config = dict(
    arch='crnn',
    dataset='tunes sung on syllables by a formant synthesiser',
    win_length=512,
    num_classes=4,
    norm='batchnorm',
    rnn_width=192,
    rnn_residual=True,
    mixing='mixup',
    optimizer='muon',
    lr=0.013,
    nesterov=True,
    orthogonalizer='newton_schulz_5',
    batch_size=64,
    final_lr_fraction=0,
    weight_decay=0.07,
)
Rows from block 4, named by matrix and row number. Each number is 128 + 32 x the weight over the matrix's rms, rounded and kept within 0 to 255. All counts start at 0. Numbers have three digits each.
# weight_ih_l0: LSTM input weights (gates i, f, g, o stacked) (model.rnn.0.rnn.weight_ih_l0, 768x288), inputs 96-191
weight_ih_l0.99:156170125107082082095138163066098119142084094108120067140122103137108131082120140120072106139156066133101181126174109151140129162139097162148112179133079109103116112085113103083109128148134149110192140103150169172140077188088153160145095080087132192162091077158130158116094121099102116129
weight_ih_l0.100:133144144141190148141106182148114136140096126111109131091148100132136069115110100122141111137077114172141157115143086087168144118076092226097097063162119193125079163189059155106054200121094128174101217101126085116148130162137112133134137164040112118090088161142158133083140096217143104153
weight_ih_l0.101:115143180121209047095150138168064098143115159079141127129129131123076145064143165046076079059160108132122155069145119109071147114111122178143097143130162169084116149102112156119080095150135172147108127076094157146147126168125099093126102160120160129118100198152127069179167127129206139109
weight_ih_l0.102:140131104103100115119076116133131155150123142144101163087119129122175141159101151097096135142103114185117180134128149131088061122128176161212124171175122111136151178135117122155142110143136153177168106082103114131041089180110159159096080161117169108133182095141163065142124164150095120144
weight_ih_l0.103:194096135096194203149173108160149126115160070141080197110135114114174184120120079121144092134115162066106095108197108121138073154071140129118103088146139165077191175140166147089056069111141125088071186161123150125113123105089140184208072107094095120101138127127110080077024090161105075158
weight_ih_l0.104:072174134089157057132117099132118148148097096172137074115141171146171103195117182176087086140115141138139144107101113173156063140147145145119151069126127152086054101069099114137166160164127126101156132082100125133130140156128124215070121104092125147164163120124074159124081100158086122108
weight_ih_l0.105:146069113087119108167202139136171113053190107147161125079129104125119105103192193147092154111142147159049089087152142107130081104152125179101119133124127092096136122147118161112105081108152075154144151167075116122178137134131141166097125200079092139159122128195207166114146147118099108152
weight_ih_l0.106:078092076110120100125181126083158167209159123115124127162083211116112127110150085127122151060166095097102139155132125167128126107116153154149160125092039137133122147153083115163106114090121102170162131095132124131223130134084108112147125114132186174079162138062135134140097079186076132120
weight_ih_l0.107:148126134095117102148102126135117175098136178147093181147066172184084162122154129129089103058149202129123111165126174163160154138191174091140148059034121080114145177143139185108153063083137166101101111134129144149111118121143159132110202113153128145126159123151173126108126145098115105149
weight_ih_l0.108:153090107125165123099056071127181163127126148136079148138154147111179146126132148154119090110172124114163145150139082137188127123121155109117151113101198133135156144104094156187150127131124167076112105120150134079082095160111104107202162101130158165098153142165152154166071120078148116148
weight_ih_l0.109:119114174122140171043179119110170139125127046175075126181087155129087095125188096152157142109129108119073145064150171106085074172124058080115149156101168124138151106178113132112166132112065109110129080127160138099111149085141128123103120142040099199176131073141107143170122159136088146172
weight_ih_l0.110:108157126128072153131109113181123120171175143105134098074095092074177113130105121117101116135127062110128091154127171139092173143151173160117146111114078111130134161181103123157057129083118081116191097153147113134147112136104139109074040109149116155129156116096154065173101197120128054180
weight_ih_l0.111:123122102148114211097090145111149084102129124150157164145083164116091146135118143155088121140115157050152105095118156129154167100125159213140132112131096115162133171124116138009131149151104140104153134160151163064106081139071187180185139020096083131059147061112126127188134137134118137150
weight_ih_l0.112:171100132118127149157171153115144133135174123098163122148051109127195095145118114074185156180209137075131097114105171085217128074106160051110118113099122091149166179118143184181091177129138161144105147183151203127163121138140115162103153188085134062119097125181142113103095137165131142143
weight_ih_l0.113:133144113117130088112087165116136148105154100104115084157110078113191119148095098103106152098102122142115168082174114125132100139082086141180101100135092153117111058092121149086204121139135180092140133208139118086123104184126212104127134158100193140126168155093089171161123170167098160141
weight_ih_l0.114:127127084144098165157164090153113119142105123144136138150124189111140100128074127149072112116136196096138168138147166096172132134119197087109130125135178094122084184105159083147102175170131151127083089153173184151051140138087121145036101137114135140117163084167155179107078132083054088145
weight_ih_l0.115:138119099098148070089114122077115201141140140097104094084134093133117151081127162133121172154129075149129136124153159174148180133132180096109117116146101072113136143138119107165169117171129121116128207139173087148133053117095119140144111102150181121108151094107181185161131136099115152132
weight_ih_l0.116:180158099162108126081120106102147122122134147108146108155132161128070173157096181103178128130100163163119191149130127116149073116112136164109117123167109147132130117147084143132149138118102149177176105192124128099163154090138108148157122137147115123178106147164200143086126132141128125174
weight_ih_l0.117:076094151125151113109185146029175051156202177151049180190060177132164165133066141125109080110160152105127166119082165170161195105142125089158067124169056107110162179145175162160150158165116130145081121106134088120114149140103008096156052083145156169122032129158150166077114121129103115172
weight_ih_l0.118:177113146139140084174161110098153106098186088127152142122140164148102202120113143137123161108084152133093130166126148144141117158132173141073115100153106128150169147107105193145171068112100137124130116086082174164142135071093095138126113117139145106091177145148119109116066116101108122078
weight_ih_l0.119:123107089107151133130114113069150147149104111165174081145147134133144118162111123098131113164150079152180160109168100151129152135152142067160112100104122137101112102114132140175111167098155086092077130158151166166081147163126158091121128142147163104132134123115165120134128112121083122201
weight_ih_l0.120:106136184171168121138150128159117164166096153107172148124071072145146077151079120181170118170104082173148167095200127130138140161109166215075098158060112122164161190152096125148031092193094100095155154141101150129161090126142126113151162104150121152200135110094108108173211156117146133181
weight_ih_l0.121:167097118179132086079104165140090165102111121166104089135148100123138086143162125127174108173140146148133062181183128152099155141141134139129128060088112146138143122121161133090127218127142112110157119142151094095200163109159081103088169143143080156112132127147141139174136146149137147103
weight_ih_l0.122:142108099102135083129048127081136090093150131167113140119125135119158129129214093087127159110109115080125109123109117105134138122102124135152135168101090120134208126148133179149122133075099073107183120148077167124164117111130129109168129115144132150101140106137131149179168106134107029094
weight_ih_l0.123:103099087123069156097157071094210160120140159157147097106127144156163074172136120099064125132132130105174145178117121178151185131132153130130067096116144123149129141131168122150091128174175139143154078132157200064127086161127082168123109091159042120133112151139184088118073130128074062143
weight_ih_l0.124:081111149106162135160122062174134094182206149086118175161118149080116123139160103080075176139147090081147153125148098129150077140125176091059142066157139108163118149162120153102104097167060115093187164139119132147144078120098167137164096146097128177124135102092089124129106084135141135108
weight_ih_l0.125:138069116130107114115158143124098164145095092139162146174114152176172117107124079068164078073129158052078132134118139117168136105143114072165116068113158162114136143139083106134103159143099145126145131139096093156131118083119110121150136128145180136087181152105096109147153176182154116098
weight_ih_l0.126:123111096154150142118172147173147133160122167138083153136088106102206158137166063128146086178127136161149106097135041103132135138126097090133100090140130096169098136085133163074125089188096148103193081121150125124123173155144172086077148136072096131150113143154187150143117151139115115154
weight_ih_l0.127:131137137168124086133083051118182115105133157126121188126117096119120107110106143133096069139117171065113137133158183125149108046126108103136128101164113099087100124101156092190117121131095104138132078107135148115096129131133097098085160114107101116107154097119127075104101215102118126182
weight_ih_l0.128:121116147116185160098117136139088146123106119117162061094178135128124100154128100100118167150143111149111144140133070134204195146115137127149142134163174092101171148111127190088122094124140122117103099109202144138118112122123109104147124095111196191163184122112116101146114131084116179105
weight_ih_l0.129:108136136141142126158132072096097103145086133128122118142139078124077084120116120139110152160149134092114134102150083091105105171160165094153114138125139153088087119097135143134122162139141150115092161132106136145138180156041110183106128126136115104140170099113187133143146106150103175143
weight_ih_l0.130:116141140108153108145186131058139130147160110128127116187139156185098240123084108107160101094093174136164211104192146113126136096146180119058121181140105133089112101065108126178106172085126154124113136101148122139105130152204121142149131139106044147126103149107175098147140058037172127156
weight_ih_l0.131:116125134103127160110130132121123097146164147154122063127133156128102152101146149145113140061124147073082103150117124123199160091159148193125152103068118124101100148062123086140195109123145127110097107138207119177114107151098106121160084106165181068174144105100112114147129153117119167153
weight_ih_l0.132:061131112144138165151092152183101103213175159036154138112133132146117078161158082148116158118072085166134134138144145166098111165114074117071131116108206126121128158121146095181089183148125105126143145057124094081051048058099093127169147131134182140146142038128146088112126108139111150157
weight_ih_l0.133:086176104141117124100189127096095155146102097102143116149130114117082142182129171164089089136108135151138109142162144158175156198132108124125128066109177086124139108137180140121085098170165188103096112088081165122110207133169135125180159190118044118177141129146180111089145126150117135077
weight_ih_l0.134:104124178136152089159140147111114093121154125128086098139089149083147138135117164150142143164117147123124174177096148200141167128105140219091134107126162122106134133147069130109143101072108128109140110111116117098139110121114067186140100106166075103125114090090106126216126141122173124114
weight_ih_l0.135:115169147066171145112118079167146135145162147114136082095168128117132150068100101170138095120115151180130186129177173146132113057084079163140176075117139137084104122144117130083050113173111187110128094159141155155151100151116072091148073124152104142098071105092101151064105128078084124170
weight_ih_l0.136:145126154070138102141075106129121079180130113132108199154173095111103084083082191169085114133107163117105176127105155080150069163128156137106139114134070167099079126109077122190154090167093131197049129118154156085152156131186134175170154151139133185188148110104104116112181152080211122133
weight_ih_l0.137:129179117126127116174141106088059089148087118103139092147106095103151195203123126044136160145135185188200161107134119167160198120140124105074153095126110135132106107165133096148083163076116094164116125092157120115147131145153146098125156089174153113068192147147150114136120156073117163139
weight_ih_l0.138:138121204124160080156141120108185145133142113133108136150164123167141175133125104152088115116114153098150161164093092124138206163154122123076145089117130111126160144151149135200119133133110152128144096156116153141124167132049096078063133111096187174087108135070177111139034111193189090128
weight_ih_l0.139:200148079133110136108179113039107117111158076132189138145148158091111218104099218124110103070160140131091136130132076130149048158073127133102161138139137177137092150110101210172106078115157133067145136092166129176154112114148116117126147150094099161153119083077127111160033091126140110125
weight_ih_l0.140:114150152105109163143111087160108126115148060179157116132086171149120198135138135149104066103189081126149119152114110114089125103142064114093103095139096069092155166161110156161113120182143144111122173137156123168101134143102110164199117144176103120107174162141168131129109113071152124115
weight_ih_l0.141:128112156093094140171198118105096140122146173173103132138134181098065122094137142167147099167115105158099121117099186170129149080149118098120130142113109075111112172109142174105148158078103130096113141154131176113070090168176096110137114137102153187076120101128114077172143141078107166175
weight_ih_l0.142:155095142040147090173176134144148147140109109152123139105087099103127210065085101096167095146155134141118146150180085094178097156112117132131155120080035176110159135098081175117098131115110116151208144076178145147149082116173130175130146119175129147112135164137162119170078079141120151099
weight_ih_l0.143:109176100166038170138098161111178128136153114141124148072132148124096135122160063101120162151139133157126138118098145078155114217116122106095131165122067131156103153142158140086145129116134193157146142150106170081086193120154139186138163105143141130166107062025093165205096127182145159043
weight_ih_l0.144:155148045150153120141149126074129117171133153100106111116115098129113128136049133103111177128122088147109112179117083180114129144112117097103080150118092125133112150116155151210115198135159164084108143117129100055103121142092124154117133065095171160152136196108135171086164111154050126082
weight_ih_l0.145:087123113121155136143146156155125123149067125092108196148106089140115168191090095096120146131107139177088103123096112149113146079110173164086134152113178126070151135154135163178110156178092099058135217099123112105102090159169107115197164141131145194098189129132130044068150109068065132083
weight_ih_l0.146:150063198155090172138125118093174104117110091197093105180151169086072156068094076114117095112147159144094137106159131161142191064137094117126171111120137154122125226132131153121088115118150153198110182161110151139141125135127157151123144115100139165055138143145092066123164182104090121133
weight_ih_l0.147:142115146135159117116164149137111164145147121113132136159125116117180157124160115172127131057156129136085099059106139133177148121110097175169101121112166175153171116178154120146133096146123108127135134106141159134155129120099113101110117104152120122107116098160174116086144147081157129152
weight_ih_l0.148:085131158130125081141122152096165169135150148078135144070118139172085100127091122146053085159126103110110104171136079162100125126140116208112145150152150064086147106124185199197102091168106158190172145153139100092165106128095116058154193104085177155067123181152155073145115103083024146092
weight_ih_l0.149:148125122117152083141107165027111160181169083101167143156109145131143078145169127183103051216146125141143127182131190146131092119147076096077144088120125145083151103100120143155102168124113108080174144059113133170146153083106128127106130161205185108134109092165128138024185119136149154127
weight_ih_l0.150:108182146082064104131123108098142125127140107112123097116141094116124129152085113131147148137156128126117129132150115129167128133109116101136088134103154174183107110074129089133159155065170137058130159148096123142131112185178161126180153116159125202128104134121140093186130146160126164109
weight_ih_l0.151:123134128110114153079126104093105157120075052160070150134116117112177162167151156186091135124084182148163098105201127153106139063153113119103131156131097125076108160095126092125106145125106123138172203123123160161124140152166121185089100153056142127096083164108063075153086121178155151133
weight_ih_l0.152:149140112165157152068170101129115144124104136079107137124069138096082153105138187134146150120069181140134124184106110108165123080118120099137125101119155161121103124099151101125112150123108130137132094114190129097125084108174174118092048139174067119146155175130097110099180061101135077206
weight_ih_l0.153:102074121116122156123134164089122106154108210149123089123089148124127169087138125102156067076122157130179093176142053076137089112078151119132131066105180147135165175107077169109092139180128068100123123107161115074195176131144116134109151126124128120160118157146149104095086152120085155177
weight_ih_l0.154:182145157192131115177117139085100105157182167136107145068151127126150143083179129138106141132111154200157104130133133156110164138173119151120114162124117133132165153164107138058109139064135147119159140126218117113119121119157088096128106133191170106130122135162104108127182076120127123069
weight_ih_l0.155:102123120116213191201177155166084097151141069049154080093177103165156126098079017115132127105119059161100158094091087138127107121103139180152111074150131133093175194112104146146078176146108186195190154112113132165179106142124115117120152125111162139101126112152131084149114143213093137065
weight_ih_l0.156:169185200120183124169077081134016159175133087091136146089061103133106161119111122116041144140152115189100099114147082153103129106134042094061096149133183142148169149108152141122170102147146089151115099102126103142066142134092079093121113155226193111085150115176081110116123203148145166118
weight_ih_l0.157:142104148097197135152143139111135107136030154164116098130091067145094150114116064103146197187207111127183042141109124118155165175129124115197093097162104140098191153136079142151130089082152128165121117174146116147090172095150102140133146150111158091113106165126118153076108141162101133119
weight_ih_l0.158:100131151109133098136108163156148119116112117073137080131123109156139192132143171130096056145155145082057156107105150090152179090106136153104187054124141141127090125122147133086069152083120147165113089123107149143130138098165113088146169139068161104135075201074098193165104153132140137118
weight_ih_l0.159:117140125147096126122140144107149128100112166147148131168097055188162126110097120057092084061134128251125124187204116134065119117143118080157133103046208115100179183086090159036143084155164167156124144117125049066130080210069151085125132093099119141136146179094131120097070122123122100144
weight_ih_l0.160:086122120103176113079102142168105130169178090123160167163137132064106143063133123138185082148125126111119136107075144157144069143147084122070152152136055063111096165136087151227126125132108122157114103144114218089154134137155094115105130164093145163125168104116123097144151119125105152100
weight_ih_l0.161:129103174165080115129123102165120104097115145132078188141130114172066107171130098079108165114103153148117132104207173109178070210178188118130150189111082193144103147090183134175104137157146095121118097168115122141147155138112088113127126156108117215117045108108096197162066142168120090110
weight_ih_l0.162:059105057097138207141158151161135198109097135133156117139149151141084081158147077136142099113152174110174134145130090194146141200130117159109118199096077091084121161111118119141119153118133128150154164188104167118094123201120118191172079115174143191114153140143039118118138156168084137169